python train.py --model="segmentation model" --dataset="numbers of one to four digits printed on busy colour backdrops" --train_examples=295000 --image_size=48 --crop_scale_min=0.8 --horizontal_flip=false --translate=0.12 --color_jitter=0.1 --num_classes=11 --encoder_arch="vit" --encoder_norm="rmsnorm" --encoder_norm_position="pre" --encoder_activation="squared_relu" --encoder_head_dim=64 --encoder_fused_qkv=false --encoder_bias="all" --encoder_qk_norm=false --encoder_layer_scale_init=0.01 --encoder_parallel_block=false --encoder_inner_norm=false --encoder_moe="soft" --encoder_drop_path=0.1 --encoder_num_experts=8 --encoder_moe_every=1 --encoder_expert_mlp_ratio=0.5 --encoder_slots_per_expert=1 --encoder_shared_expert=true --encoder_patch_size=[8, 8] --encoder_conv_stem=true --encoder_layers=8 --encoder_width=128 --encoder_positions="learned" --decoder_norm="batchnorm" --decoder_activation="silu" --decoder_widths=[48, 96, 144, 192] --decoder_blocks_per_level=3 --decoder_block="basic" --decoder_attention=true --decoder_upsampling="nearest_conv" --residual_init="none" --optimizer="soap" --beta2=0.999 --lr=0.0019 --beta1=0.95 --shampoo_beta=0.999 --eps=1e-08 --precondition_frequency=20 --max_precond_dim=1024 --one_sided=false --adamw_lr_other_params=0.00083 --steps=6300 --batch_size=64 --epochs=1.4 --lr_schedule="step" --warmup_steps=310 --weight_decay=0.1 --adamw_weight_decay_other_params=0.05
Rows from block 8 of the decoder, named by matrix and row number. Rows with one number belong to one channel. Each number is 128 + 32 x the weight over its row's rms, rounded and kept within 0 to 255. All counts start at 0. Numbers have three digits each. After the name is the row's rms in percent of the matrix's.
# convs0: first 3x3 conv (decoder.decb.1.2.convs.0.weight, 96x96x3x3), inputs 48-59, a 3x3 kernel for each
# convs1: second 3x3 conv (decoder.decb.1.2.convs.1.weight, 96x96x3x3, transposed), outputs 48-59, a 3x3 kernel for each
convs0.11 088:130164138067147123119068201168117157143167122111114041170116118153071173097153057149112192109132108123132110187150169119124130061100039028089106127117166115178176151148115115080087124093157082090132144145144154141097192131133096105116120134127121127170131101120122140169214089126179153138109093088099143124104115145160174106
convs1.11 100:026085120135149143092117101121097132140156142124103085160186131115137145130134142087112158119137127143133109185128164135152195148150056168076068092230140092132118099077087126142180133105121111124143127128098116190155106104187111114152141136087080115093113138161094160112128103155150153116164115126134091106085137106144138124
convs0.12 102:111121127161129080141138078104164159153157088163103137119172081105066137200191065137149126113091152132173086101110137049036161180161097158149073166141191059126135086147158115162072145157073107084120094131114131122143087136156178082085141137090085163173175061161122123149100165119130145143111134105098130149113143120102110150
convs1.12 102:155118118188141079127112131138129100109064163134144109144098127131088184149157084126136154104122049101108129167100107147162151117125162130113141083161111104120111194130084157139133137108115106085180159078126119139108071160106128107125142131132121110150153151070119084185165103115099157060095147145147057152082155181132168118
convs0.13 096:166170190154133093078094130124109135139153148157114162108207076121145120141086188125070111111152089080164192084152090149110101192203211097157102078130104126116190109158124163117137136043131167124110084109159212154153126128143067106143142209222104086098118146125141143133124117102160136090172185128182191109103126188135117122
convs1.13 091:147133143128089132059147071143114148127113118131135148100131088094120149119117139148102160125115127127144140100118102085160045103072106110155142160133097111151184128111095108179093090099135139107117131124110111087126119073142125083178158145111135133147087158127123183162151180113131113138152156078108120142124154102117102082
convs0.14 112:172146126114178082138153094137122109116138109127118194086080116170128182133146099109170097130143097131130140105150140061157132153119175136083130109141116143181124147110139159137100118077114198144140177093113026129136159093093059204129188211053153094106161137150161171136156101113196100096135228040077153145159136111171097099
convs1.14 110:147131074136148113139094106085092159114178112131063154121100130168124101107161131104141081159137127123120138121132041047140168104151095102094132146190113092171109147127110149113174104120101121129131139144099097177100125129142076138112188126140154094079035152158090147153120138168153092118106157123161154149125080123171125181
convs0.15 119:078189084175138117162111156113159105154175055129068186151109141104111145100185110134102106099150192098114132191161090123121098133096143129111120149174108141082121092190084146085144146169096093102115065124122126136128117109152108182096141138113139091150154127150087074105109064180139156136081159122153129039130070186086187112
convs1.15 107:115154111142111110128079154136108127098068183056152116131103174140125180140161145133110119144194128102091121138087187165126118174087124144067127134155168150095073073061092144114166065134165108165178130160191168098121161113111152105128182138122102175136134101154154097144173120077082140130121121179152096123117159153124164046
convs0.16 104:139199105194089148142104177120047144126171101094113130163161119116034153074148142155142078108069139113124151149153081169105148140115084113137127233153073135127135127117089149156111111068115104070149136140143178126109112085157100126149094141141076094129180141094068067151105062155172196097083076133168157094119131149078103147
convs1.16 100:049153147152108096170057103184162106126082193147208125148128104177101152104166154130088131083171135177163131185141146136075105115094149120025091166172118154125166150187131139087125159165165122074124168118152082173081108126142157078155137140128130155146176082084151155130154123103057087163127109166173105130124177129141070081
convs0.17 103:200074095153139162160142137158136114143144126073119107113052067124184087105151130166148159092130115087169105170102150136161124126106105139099139124156087140133092154163214116143149119102128066147155148114135115151103064109143173128093126135148094114183096151121146153122087112126150155095132119156138151125105150116073115126
convs1.17 103:150141195113083093086162075136129150149131176119107113197124130120116117105166168116129141179139125123112122124122105180113157091108120143078133136148087167111146128185165124085111060105087137089150109156135191120155140133120117105099126183110091127140106128097158163132118121130153116076140089094113128173158125176194088092
convs0.18 088:135116126070132161117092147124121099168117144123131118135076108126149107124161161070103158169186100061121172123137112111142130066126178071139079089127093171171151118163142111101102116087096175149079074160080209127113092159122108138188091199107145124145110145136091144152075103124162123143157123166132110170084135128114082176
convs1.18 098:070180171172059157131156150159096143098139075199126095135159141119100121096117145092141079121120140157140147157136137162069153127137082081145135201035158103175102152175160065159112111158140110094033141164099097101088081075136126094153175083093093121115105136156094146109098167110099126127145104153120186117070141159107138133
convs0.19 107:108146154108192133116144112100106111135118141134160126118120120117093088103122173119155140112199139137088098156158142151169073123118103104151106171129093107137109064110127130085091105171165149137190103091135097136108159217178115117072124124096109163099065163138172158087085140175138117100075187077115090186131116138169141160
convs1.19 103:145107178133079099108148136167133150059125099139087167133128138143129124149087145069132127097079098137128157114187085097131159141100091090163118115184116082176081128117159169123117163114166130127133124150172109069132134174099071125137140115104156131114107175107124150121132082162099107158148117176075135139134082137175155140
convs0.20 092:145083114155131130115148135160147117131164079150140122184125163172117112091111091111173102132105137190169089123146162141124167149104067135135114129155078143111125105106135167143114143096164171146090130161108113120042145172127146088135124089089129152101117166106138123096202112118090111156079140112145150094154105135116143127
convs1.20 097:139166097136132127156178144167091094167137113136126159111144111108089142136070075085103109142134105179160090148104088139146125090038071109190155157111126134118123147164180090129147170134099123119149183064160161081108140142072140152105109114107130145138147122107129104105106098154162093108121154102135123194122176091165148171
convs0.21 116:106094112094111120135103131107151203124044097132165064110104098170171097117104153135151134104165080147079150079112138118153124096124137138103117147132113116128110096133154093174179162107127136166108170066143092114239163090124160103108174140105158102151156139073098159173135088124135105095111139133149099045172141112170092157
convs1.21 103:153143150139093144189156163172100096112157127113165129091122108110184133140111163142145117142135130119146131065147078166159062113182142183190136101198092093189142166128180151107056130172125051129138139092100155083084141109100176070141110122112135091148115079088136148148193100154143119159072106156084123099160084131156117142
convs0.22 085:117195111139131164124083149087107159156084173050130113146148118119134172132120076098133141128204095113109090234153110120086150148119073074130085129156144115097122144168123082138138177115133078113119112083155097149126075205155113112078168079117169121107107127171128087115180171083100130114157143104114119151145136130131156115
convs1.22 088:084121067132160111141094130178118087097108114072147157133142141070192093104067103123135173114153122100135142176234156136110140102100104106153146124116110117150097129106077159130107135116092090082140089182175109156175185111137182119122128132167132093130128166145138108083154115192104077149123160122113131142215110143106098133
convs0.23 108:115102156128133139143175071164135088128151144127123153165106137071207151143119143131103131094128087133137157142105117066136185107157184120151128097107117133084115088137052082205118149114161125164076147150120128132151128179086123151142141068159079139136092144167121117170127133116065200118116127166141128136126147112186067096
convs1.23 108:140131129144155199117099099121122136153084145138125126122152154144077081158113182194151123097130141160127092151139140051151099150107108120131169096180122120090099086172098133092149160158079107114102155024175139103163088118128081053108132153101149195110101057187143158159139108124102151142132166135151113112141149086105173109
convs0.24 093:117131090123112105145097117158121133188167086141142083139110121174134092130123101144162149079168139132089105124193116074175104144127048117154083095154118126129119160128124129110110120131172141151095149166053151101107065113075125117118167072055092147121194148064140101108148115144103114162130072142147149121102103169078177166
convs1.24 090:161066110149183112169115107178108093174126135083124058143119148154104121119143144151178126173108123144160084188141211129141119137117128046160069130168083158102140142160132098102159134109116121098161113108114149121120137110111120152153168099143180133103131095091118063126169095146080185155076166127153157111129149102063158123
convs0.25 098:095114113089162113182089113152107121127135139152100124125147118090175097189118178099117169142115094105148088118117121158148116046155089121150013142100087255183081127111128108157141086104145115156102165101080179145124111085165112116111103107115106158109138144146085162129098169156099127157144109105085164145038160107142112150
convs1.25 089:201153093145094119245206193139139115136132109171175184144070103142096112103108134117112127113155135181134112170123094140067129128174146161154000139120124174206131151156087103143092194100164141140082152107143073084062154161149121103165175142142127108120103147102167121129103082154088111167088103122084138147124081188091108105
convs0.26 098:093081151107189104180105125133096106125146122159130048111092145142094097174141087100126191125142118133088078166137113096140122131144143177094167112127071096203109132142089109106152113091138144127138105155135112134126143121131108098122160131124119104135102115121193129132185110116102140108114120166136157122140104092110106150
convs1.26 104:110167133101110093122125127188084121132112096159155195091105176161123128137169149134156118140137105141115131136179137121067111121149127153089140092159093116132095106150190110108149180093106158163175115116101143042106115120139131107124162150173163070171135035213114124151106082118159133143160134141135153132131106106145143105
convs0.27 098:197126071088147155105100160165137075103142178125122092132113114137101107152117140148115166100158140181107152171055152120141156132110078174099098108131120075139182119165162091185098087121137191129109081070091124197092131129113193093087098113131133146160155177127155108132155081170127146049090124107129137138149101147143122129
convs1.27 101:083183072116126087170118145131132124089105140111141189163108107097149174180112117133104121134139181140086139195112136128195041152158169071112203083193121135163133126143139137058145117087153134069100192120136126115103132166117153143068157120136080155115206012124136095161157140130142100116095097124131092132112167080211100143
convs0.28 109:133172124127143149096144131159141100140178121110073153143104042127102176148179131120150138053231133127133078158079123098132133212099083140124095165134093088147106155092139124099086117144152164151142136059195152136116159221132209140051042071123223153200165173139100120081151105125171177112110156132065167104166112191117159135
convs1.28 106:100140066150129149145102130108140097093124109143160125111156091104153162154130161128147113142126060119122145096127134155233102162104133150127224131122035113178154155148087125183170063133099113069126094129108111130098100182120090126098185086108150135115131122144109054056057078126134076136120140151121094083102187118186068131
convs0.29 095:144099127123084163117122138137109166133143140095111125139127147168171110074100136120104104114154114136133212164094121179160081166149148063121161089146155073136134134069142099075097131143088138119171095114138075121091091089159136068099067172154090145119150110180061172129126100120130099090121144131121136175138166056199154081
convs1.29 103:121115141066133163104144067135104106124184153134111142115131157161192143112113125119122152088074186144139162183140126173087133076175128063097115142079175075174104161131130119180108072199127181184140154098154088138152155146125132126171172164119092061155078161098057136090151138130152130145136155118140134082172119134115069117
convs0.30 103:183126121108204088098111109126145125149117137127072169119152132093092125144147161120132131079097180114109111141181162146105096108097152085149164101158119137095132176097068175158077108153127146134115127084110159150144111109096063152129123103163113039142204108110093221137113079187136151108143121132148131145151097086105158123
convs1.30 093:167119121069106117195022138141181183148135101141114166118115125119136180085115121126147159084138175163149141189135171101146129145089110113147158126119135145134137141078153149157128147115111102086114137181112116146118148138147138123135134157165130102094125117133110183151095156135101096123144140171138094130113113130166084095
convs0.31 105:095208161095130183119089114150143048113141173154083151104092158133146124148105152115113169158113156124163099125153127146095110155170099099130138085094113184122137139104137136154126090099167137165113112062166147135080111148147173109120098127120116124133158099133175134101107122141085113100107120141102121142112125125147095129
convs1.31 097:166197153113069186076077225121116097085135087177105115135147081117107121155186147212174127080096165106100171169125167125126151145114114146139123106192131125135125130117161130140130150123176140161087097155115125110069127114129135138090104138148116199097151090104082212074119097120137152117079127136113185115148131186173088119
convs0.32 092:089107111139094116162109123120097081120124179116122184074115140136139148139081147139096154118127142146162122116087083144125139141137159113090044085175116125162101186131137148144102110149085122144142155063102106093095037144075184128114153112090189144127153105120092088084136103151141108067130197083156149153132157117076125137
convs1.32 099:168134082103129098155159075160113088082174133137134149135176090158162088117119144121095130143138114055116128143143157149092079174127161099106113145106125155141134118132164168143096057140123115138187115161124097134149150113093160128129112160129175173155135143083125144131121083106106142154128161120118157164153100169093139079
convs0.33 108:104118133126122136088127129141109179047120110150150078121171132127058247145101115128072166169063116149117107097121152126163093116154113085148147083135125208134110101165064138159134084203121071190103144121077150141177165123110149134106074086126140093121110165093124120123186118111076135144108161088154150130183116111171108062
convs1.33 098:112145193145103186101132138172143114114116174157156096101099126176096145127085096115183111163138138103160074146172157115189091147148159121113093102156079095161188117071130177101155168115154134085124186100129153059162101155121110123190200126165099134198122144116149182135094117110151071136114113106107098127133137103113124024
convs0.34 094:147136145150151103133113100147129096141079163173148133126170126145213097147128127070136068163101147134174149132144138141096130176109113141107173175146110105120111147057141101106193174164099098103154084177085112087187129120103093157149115092114137162108148140129081145126143159079154169162057148148123159090137075211130131004
convs1.34 099:113169079157153172014040107044085127124130134140119114176110128162096106161159142122110117138159113140104146105164098160148107114134106105139128142116161025113102113027100119159163111062133092151089167135164161101172116175163067111127142111111123125128129106156106145117089142151154130138169119096180083116084156151171117125
convs0.35 091:098145172114141115146123126145121136135132107103129149156094155094177099120129158100154116096094125127103115128122115100080147133171116143091145170062096038116166075181168087170140119123112082098127132166135165116127117100129124105198127142131079170137122140095010127137117158099063190179148113163109124103112167174160096129
convs1.35 092:151071157155157162088121130181091191086173144095135081122139106103144107109105122149119132114069215110132092082076125181161154079114097168172204177132097083086097095106136129190171123115145128204049129140119139144192182114113159122122125110098139166125107152145125052178115136139103137126119140114134165111097123164137218106
convs0.36 096:157167182093114070142067133206086084127183094078117166134123071095146140160082159102157158102143122137133128055118124135156066150081126188138114116118105087120146120075165146161054084135104108135113139163156126134118126092132176137117094122140074133100145113147129136154088116131088119105115134170201135127072142144165108087
convs1.36 101:177200196141125214126137148076091101134158130128177106170141147155103150142071096134111127089136138119133169167156135171157121106153142159139177194118138102107185171175224095140108078145143105082055143115159122134113049136071150166127149153140051119094101169139153147146136093110131129132146136118198141155070122185118101114
convs0.37 103:080162115127120109082150142128096142139133078157108124164112105098120200146123106118130113159148129132083096141159128106100114089130077161177072100116153101101121092098127154108084083173168110108105091219151198111108162119093108130092073133133155118131132115144162134128136111128116121166151163156115083124087146125177147120
convs1.37 098:159051134100096128062133178144146112165135134182107139125140144131137074131132136169160136121121128111135129190132138129200172181143085150162142083130076175097138129098113115137134162117196175164099142094098133125151131130202130119133084175114118137076156121113170138155112135110105150152129135088139142069072117190182141159
convs0.38 101:142106119114130107141114165099175141186119100124156136125103126125099062068109164113178094122129151135122102116128151138123118134113130163132144132123121093143120172153075157174138137095136184139154107175116161086125066189136116169101144123143184085072136124144086124119131135117061121147163121119106113124118144134124095132
convs1.38 097:067115106098140121172138122128089142093109126136102095148148183135185137162164177127130096136086130128126031123152104121161114154141069126050040158135139105079089150050081162094035084138136147153110128114137090165098070168166075065182132049129103135124074152096160109186138117155111107123132150146173147138154141147108171097
convs0.39 124:101103150088171127183184080132112084165104158180113075059085155194151094122194181143111144177124090147082134126106191114125110148117158134172100113145105088162108141146199094122093142110137145090164101120149147128124128120167142122097120165155072096083164139191175189170155118108109133126118191162147115147102120069106125150
convs1.39 124:079149144077097108106145115124078117156117130095134147148082113143081154156123181085125094134126100111106109155139162117082134131132080124079178153152202170148120147134189134059119105130115150117116169154170118102131114114113140165130139137106101111154079053150158107163168090089118134128103098130086155179137157059105137141
convs0.40 099:155136107122117154131188136117146087148135035116132126096159099125127162138151098094135111122070128158072134126148147115169106137132145142134160106082090136118151126172073127153089079154137164159088119131115147162100135138145077143149133124147094150130114142115109145130173132107127177042116126169157109119120126130137116117
convs1.40 096:154084171153112063094134122108153177167091130118141149110106108187157177087171083188105133131163155102128139151072147133156058103148109169116109145158119129130128121130175144123124149148174159118146152100126160150087153100181135088084106140142090137162082176121174177143111140150176087128176192079147096129131198137029198151
convs0.41 117:144118184156218069085137101140188081123110139088137136110134086165058149129189146090126108127148123133096153127142183124099138128098104099135146189154114139156186126111054111207171176061113190100122130102140132124134120146092188112201128142102109144087168149156130099089112136110123105119178120101115153088139032193058139165
convs1.41 116:115148107118103136082180120106148137122173137121112110171177064103095202131145149117118149195175123133137126117091171114241095070098136145122173189137070060114083118138076133110159076086167136125150181110143191143073118134124067149115129109121164111133189067131155109145106123137171072164144116141157110156062241120152149174
convs0.42 096:103180129109117069148131115059139152130188115134109136115084152120132132122156117208157142123107140108114115214181168140104108038054103090113132098111166133160131107186137151098135149145151044084126090133178154161099190180130062146097112081127082165117123103122107140167162156136137144128159126119094094097141122163119177125
convs1.42 100:026067097128182137157100168119112098160132098078089088117195186154149096163115135120105090137216131138072145145215123163102127137137143160130119122092189074144061086090069130163127112083072156108102107152119153138181223157160099105137088153172136118135097128128115138131122109101156123093100119117137140080130125158156091155
convs0.43 107:094086196124119156121103152108139137176132100148144120041179153168137150145145117144154129123125123138111131070135145111160119144128130183132100102130120120105126162127102129189076098154132122154063151212107183110108102169162096080138164146110183080147035151121129175114136182128136061127126133203144104086161091087138101193
convs1.43 107:082169102160063128094143119154083099148178078081058111162072089103000185116168137123157115137158077180092109090125163131124134167118095128119052134097110101110154098136199140132155126099112122122148132073130154125076138122129078123095095150118132087113123101130156094119115122112109157087162077122105216121192132097162151131
convs0.44 109:171114124154196081115179105120149080133141136104202115113095156171105128143121168098165126123147114101126139142089131078082161115147203179126145140085142131130104165087180152147189118151151120135156162110098162055157130082140185055181118100226118141101134165099128142111129118155107075159119145134104158107127133112219096155
convs1.44 113:133044144164098131106097091102140180092195104126125129155166163168136139094223112136156097171050144137150112137109155087144136133135134153141144089153116114102157152094100099103110099112122126148144138133133081183114092163133065189104146081137145105126116228070141146118157115156151062150129141153084114154188007124188098169
convs0.45 094:113081194127092150117116105170157171123105089109090118036150114159092117161138146154079170083108170141162081134154180122162112100072144130108158142158106211044109106101082138134163084121119154142197084126101131118132127112133099152135147066138147108166110115051115117136143119106113157142095095119016131081169143148146106143
convs1.45 094:126117090079180136097130157123155186115118145180121140138073148161184113132179116175155145091118159168146169142114177106146134075145180135175100094085165145120146160092124138134091139134116078165136112147158107155085131125132128163157144132125122163144187144107133091129126121155069149127097165130080121079146116130112105160
convs0.46 111:099204171149149097147112070137137110115148106156141113181121148174130135042178172162104063142103136085128120106145122171149138059081141118149191125142071078102157146137113107074077138178150087137165114152076144125115087211114145169059145138128116103105100076190138125130153136152081100119166094153096170170186123090075114136
convs1.46 121:194139069095154098103163122129095097159114112081157141124144134175141111158091079128153121148081142199088159121147112112077111145125112131135138172084142104089152111062116213186110113069153140107152137126134117124114179066136118119129112112121135111205181104167118109151099132109127241073112152133136156094104156162079141082
convs0.47 096:109174149148105149090123159123117116138107097178094116137145143140085131121123131116083166133158171096106113086110152134153175072083120131147178121147065078186143108120059199095132183125114115135114124122119107126118096109147134147140105102080086132094115119129119125131100110177118103125185074070162114068101108121111145131
convs1.47 098:172135152084094116132107136105135109141141094146165146106092102106145093121087156136135187120117072085093129140142173167095078075155144117118191188161156082091078157126116119180068109142180145163069171137145149123130114132199128136089085086108131168084161148140192119090142123101153130133185125145135095095135199143162139112
convs0.48 097:159107173068108123115128142097119101148118149090133088129135162132109188092137095163131133120193102083106115099152146153155145057105084075101105102118121116141101116173197107117121111096105091085129150118107124160094112143060157109134121168167119130093159175102120152094115081068140132130185152131101171138120139139181122144
convs1.48 105:105154120122099123131185145131150158123149199107103083133100099106122132148119104140113134178165135113125097168098124064115110125136147110163088138124140152144129152130123102156155132103094156133127180133117097131116130140168147146128148145178092120092133124131130102104121128164133153143092116118101105141134120128059110083
convs0.49 103:156093106173140074094192136148131179093169104161115088124123146143130170142123105155012180165135115091188126188096147115143108176106124128166104124069133150144067112154134085124095160046111113125116143173117120131118138172148097082120084117116093102136102119128116120133084137114109118138104123125056131100178116104130147117
convs1.49 098:167135129169092159113129151083163141154142077089085122120147140163089133153113122113154137137144087114132085147123141134091182132145100050131168199159100079084047142190116154163139149092116111103123116136131166121120147080123103138112103148075125161093128186143101128119100203137121146096092147144170168142130094113136149173
convs0.50 075:151110066044115205083087171126112198151150142155157074150122105115127085118112075080174182166109135172102080131140111131148131125092134121120102130095177150163130128116189153050097142092102104043079130128071121148108054051094093148130155095226062138125105094151143116095149114176046104158117097115163131100115089159074111135
convs1.50 082:145165155096064132182120157120106076117144115103146111132144166125118153118147098181187166130156084089111172172150096126169146082144096097090107121152114160127132162121096124175129128111159178130089128131167150160093188156128085182160142116131076172016151104136152137104165176173089136122149155150126192124148135116129126158
convs0.51 094:121132117180140129121108097103142131132104159124192102104151145114159085153133133151125143117073190123124112118149081114170105132065107127141166096150111118105124119129114092120111113203133139132104101157145104097143112097131175173075148079114077135083146108098110165177099105104146085129135137114146089112030235101144127127
convs1.51 101:156131156091164116162092087176161150121116097152130124108123154136079096148061146186115100115131152122138121123150130150088136131125142142137173159095129169147137120073133138152160123163152153107099175145134129069132114124133183156109089126137132095155072149155128187141123181118092183111116157151160173071143088136143137154
convs0.52 101:152125123097132043093150148107142158144113105147124099105138125162111160118190113149139159099128104137160145123146121077088172071160145087161139157154097115146130150127081193092155154134080095083183145089152118159136136189169085052178125101121106133116108060141093160123101094147120119178142131100138176134194105067169020164
convs1.52 098:115159198132069184174088071133094155102186141071109135127098122075193122127137124081127105129078191102119121127124072094094199095151186167123123103167114071104129146092131115137101163157093097094122089142117095197199124127108155143150061085153168151145121182111155089161163102118100119119121113130138132180236047094172149132
convs0.53 103:120147145159074129117111141127129132076190081165155123143154183085062152067142171123155155128077180137126090130126189107147108091097107121121100119188128125122105116115122160191115113163128137103125135112133139147104155219210119173093134011124125143172137071063050114118136160147104095150099131112136159071131126128163100154
convs1.53 106:148105117141111141103083175123062111119114130102133143123093123126120089117132116109124123150102034056139111110137129088168157094183073173216168054197133161078131099122076168061104121124123110167152108153118151155099131196137107096132050070109147183148160204114137090126106104163057078182135146113115093101171051150149153124
convs0.54 099:168136148151096084141077175173147128121170108121091134163152150150141153082111121102131098132169112129097134137145159116154124083095148128163109109131076139105174072166132063086162078102132145152160104150085102135132146057100160141074218158173146106096172144121097165134141091079166104093140170143105151102156091131186150129
convs1.54 099:149197104074108158190122126151105128144145101098111111100120121150023162094115087181168150111133093115121105095146116131109146112061093088146107164151129114121143131153168140066135144137159192067167132161179079099079143116060158118142150136111102130128139079125092100106163105156109156131125120128065137129097142137135157176
convs0.55 097:074124133199163099157155129130165110113073055136122099141066063124170092148097207111224161111136090164065147115150143117111137177063049161139125095165108160096103139133116139100051081195151135112169129082113074172120108109145081154171182067140143114139126154114136119099160090129110135103183151109111103105144094108066112132
convs1.55 088:099134082102124105118119098122142103163131214152128091140081098112129136161160130089194174135167102087079143180156089145137113163113144145146131123037135108171127147135105180078196123194137126088169158148141096125102126124137076177177096127116128122132105103097151178143097100065154117149131129092088157172097156123131118141
convs0.56 091:137120130114105050157124103135081160177148132096093150111153133140129143118157107136093160087180083137157110122161134127152121065073111150076069173097111198155117129162120115086143150098162112112105158096120149088073099038068167152105168150147106128101172122124111142144128137240093116152130118119137149150099144169099102075
convs1.56 097:110079052157089168235163085154110131101092105107078143111044184126118077093134109155205148158092179141124111120120130113161131053113110131065016154109099193173154170138127135097129131136103165140174096116167112188078127140112111129131143138105083156146134102104136131088134157152126141122062076113204134212098103078134109108
convs0.57 086:144075127105184062132124164126130134131140150117072127114118158158097073078135055132128114125123136118144111142186139124098149135096108150123112149074129128151149169158096138094143147139066156113082119175075157123117089087074136138128171081167101150125170137094121151107113108136149120103117146156172130110142177115100139116
convs1.57 091:162151145160107161117154118098129138153055155159128127190180119123185128098154115175175134078099155145103108114126142133141101102141118131176078128177200111099164113131139149121131148177143097164104180104121147130075141140124141120123163170087153076089161115134133144131150171178114071125184122128094173123164110105116137123
convs0.58 106:174126130095185101101116142141165076116096168157128091108072131167158099119205111135118137098158108086156138136113144170124095119085156158136175100073112075142089167130116091076168144083129142156111140137173126097128099113117136134178180132126107134157133125152142099165160143090090161187140091129077089147156137145141120132
convs1.58 103:146156106144092125126151106185219137141127132137128139086078125118176104119099181169104220135146152122093101119155142124121087152149097183159157177145130104109142182166115078168135128065124078177168137037148118100139118115136140116165127126074119122175147123118107141154149130096162144147091174113122134087117111139121138145
convs0.59 094:161085112114141153111163171096079126115168097169150103108076120169173182084140122114149146126101101138129103139107109148126135159151087157107078092161153113158128151149100096091126124134066055125142116136145139112083047104126118132164125158151118095144105134150145157133124152132097131121114131117195145136064107097146070085
convs1.59 099:109102184120073164094146077123123158112130144167125145159115132152110144113135147132118165086166107089124113132138136122156091148104179077114064132120189171121066177128108107180116163128162174155087089151163098227121094114112111149146118078136107086137134125076168132142204077171061190125128098151137149151105146144151151052
convs0.60 094:069118132084096178198086133092128132147095150112092120125123095118088144133135151105114088129133140168088123104164117166118102097157160115090072106110135152151169085139164208144073130162124127166160107076102087145047125166151119100134166102118087129129079126144160096119161086126165087119154098123135109123124125116173144188
convs1.60 097:121144122099160050152125150121149123128139167092090145173145140152103119098130182183135121115137202191098108121102151166083142121135133139132061143124071134116163176102099119083061103156116214130186118160191074154137167179127128107127102129100149108168101122151174110112094080117087147125099121135141175113102140159104185063
convs0.61 098:195086123088188095102150164125154122083192098122109124112133118127110154112161076180140073182205069042119156145133185100152165092091106119152143104149146168139087169106099066154121104129176128117153097127141130164137114141143151109135122146086050084086115183165117122151084087085094162124086146179157131122102148125052139170
convs1.61 094:128119113131053144115152155137136124137095153143078098137145102091151188190142099136113180163064085158124063121184175084101121142146138138120145096207084126142105164135108111091159115091149079102147119057140152122128123096095144096130101101130146093135121043170179126170145090149082057144144078159118113220097174094158113138
convs0.62 099:118071101109156128170111143154107158161119073115121097112128132085176079105141199108099111172157144195108052077163172072132196038184179118181127141164103127124051151079130119126128127148136136090095155135118168095093101135114150147100091177147133174171123121089094130092178139053122107140131204134129110169065142136170157142
convs1.62 100:076117128094179084130123123066094126183104108154101088124123122162075179139114186107139087095103112132144122096105176074126116130135103177126120134096095123125084120050139137138174177114093179104169086143179105140170107193117089138128080135093147148138144123119076099160085143105143155119152154136121132097136098147136146064
convs0.63 100:138109101130120122158163138164124106166104117147130185102143138162100095139094136100078152105105150112122068176110117175117094085176133149129069113093178115100115202119117140083156140136087098130156179077172061100100111123158121103142146115085152108130099117136176111152104136154145063073170087153094140152101117146161096120
convs1.63 090:112154187095129073163167079169154145102157112143111167151175133132099093099142126144144139118109116148133157060098119132096160104100053152163174118078114128163126105093069118095120152152139172113163130161093094098149182120158122111129156118120140104109146189136056138131144113113144141149135103088094148072098056112123154197
convs0.64 096:151128117121080132122235120064115106151126167158193077123116147088170084118163131105132112113100145092140104157086149149092099152143094178155098092110087160189143120147119134129130089190094110163151134107072161128134162177212066138150080104093160153155176088130145109124104137132133113110109130150143094164107143125098121161
convs1.64 094:130129149123109144128141121095143113129106117149137140081148186131132100177159129080132080106148149112102139101121108087188174118125098100099052141154085144047163144117140130172090163131114124160107179181131097044148182150122132170170107156122158116100151163156135087094097126161164111146124134091142146087120080146055154117
convs0.65 109:082126135186079128147190103147059088085162138169189058103116145128088129134110177093131119154079126155091157101128133109144116162152156136127077144168146117096098125161086095132170145122104119078115158118123137111165075104207165141089088158165135135126115162122110095127104136131120122164111159103141161098118101133157069196
convs1.65 098:184071106124096084151056169141052109096106156087213118156118193119151138132138142125149140140134079161165067101186124135098171135093126114137092167133105101073144124119029161078164100058143177184161123131092198148165099135213125096122123149120120158083128154114098140089201103120095146153102132142082166065133137145101107141
convs0.66 100:163160105140197122085131087136169113164112107100113184158146118131130130105134164197094099113146139099143167082127098148141095149116183142159116172129095136124096109088143111166113144134112133104079148186136106084163132140084141140154151152111136126079078094106141155083127147092157092158070181122139105113036116108169124167
convs1.66 101:123140157157096136097018143105140170110096095096153110111158112144105091154137122127175157156101092057130151129126082175152160102087159127121108113109143128077080150069078103147119155103132142155112126128204169161114087075110138124171115118121136078137135185105130155168179127165129163081093124124137149151118145165175156117
convs0.67 104:130157126111155127115206116152074149193080073144198123143127104109097142130112155105135156092112060151149112126101106155093062243193149111118119166091152138171086160170139131142122032121095125068096159143115125194143121093108195144085100224116091113140150117141133164152099061145152106131128127136152062118108213112125112152
convs1.67 094:141125163117118138084151152096105136168078127133137124153190131085119093175091127122115120186111163153172112138130055104147109161120135116203099101179140129141130187085112109169079127097219085049126190100115072154122081100154200107115158130164118124128149027128104136187126079136124083211143082124098101094142165116129161148
convs0.68 091:108119113136171124163127095071159173179130108159131085138111100124148053108087199084113157124114184111179101127070132126130118115128128144137120133098154104127110136079073186127147120132103139142159139114083138092093078176128155137121153134124154150124146066157133153117118081104094079128162155104145128140133142117153110162
convs1.68 090:130170108095146144177106190144118161125127115139115168141166168150120147148128097090097110146123126093123146064137073103159133180151146071087146086150209196138115091123116082111117196107105141154113134161060139124167131152114131125126200153127142108130090106094118134160088096136138108139143153143145155133120070130133124131
convs0.69 089:151159071122100141166106105163110081173181143131139158156141187115132066138137134103103112137123135108156129121173124111150137130150182112126094099154163186112196121125101090092081144043088118128115123138131176192172131104147128177135104091131092111095097166147164103187111102157139109070148152170195153130079143113072095141
convs1.69 094:169130107142115126167161201108145155112121118157171153126138079136072148101079208147067114075159176202218144127109068133153140120087099123174063084112097152154140139206101128116135148130138088066161128100097086159082128110115174126118126188105112165111115114188155097127115156114121136114106096093138164130093113194169047074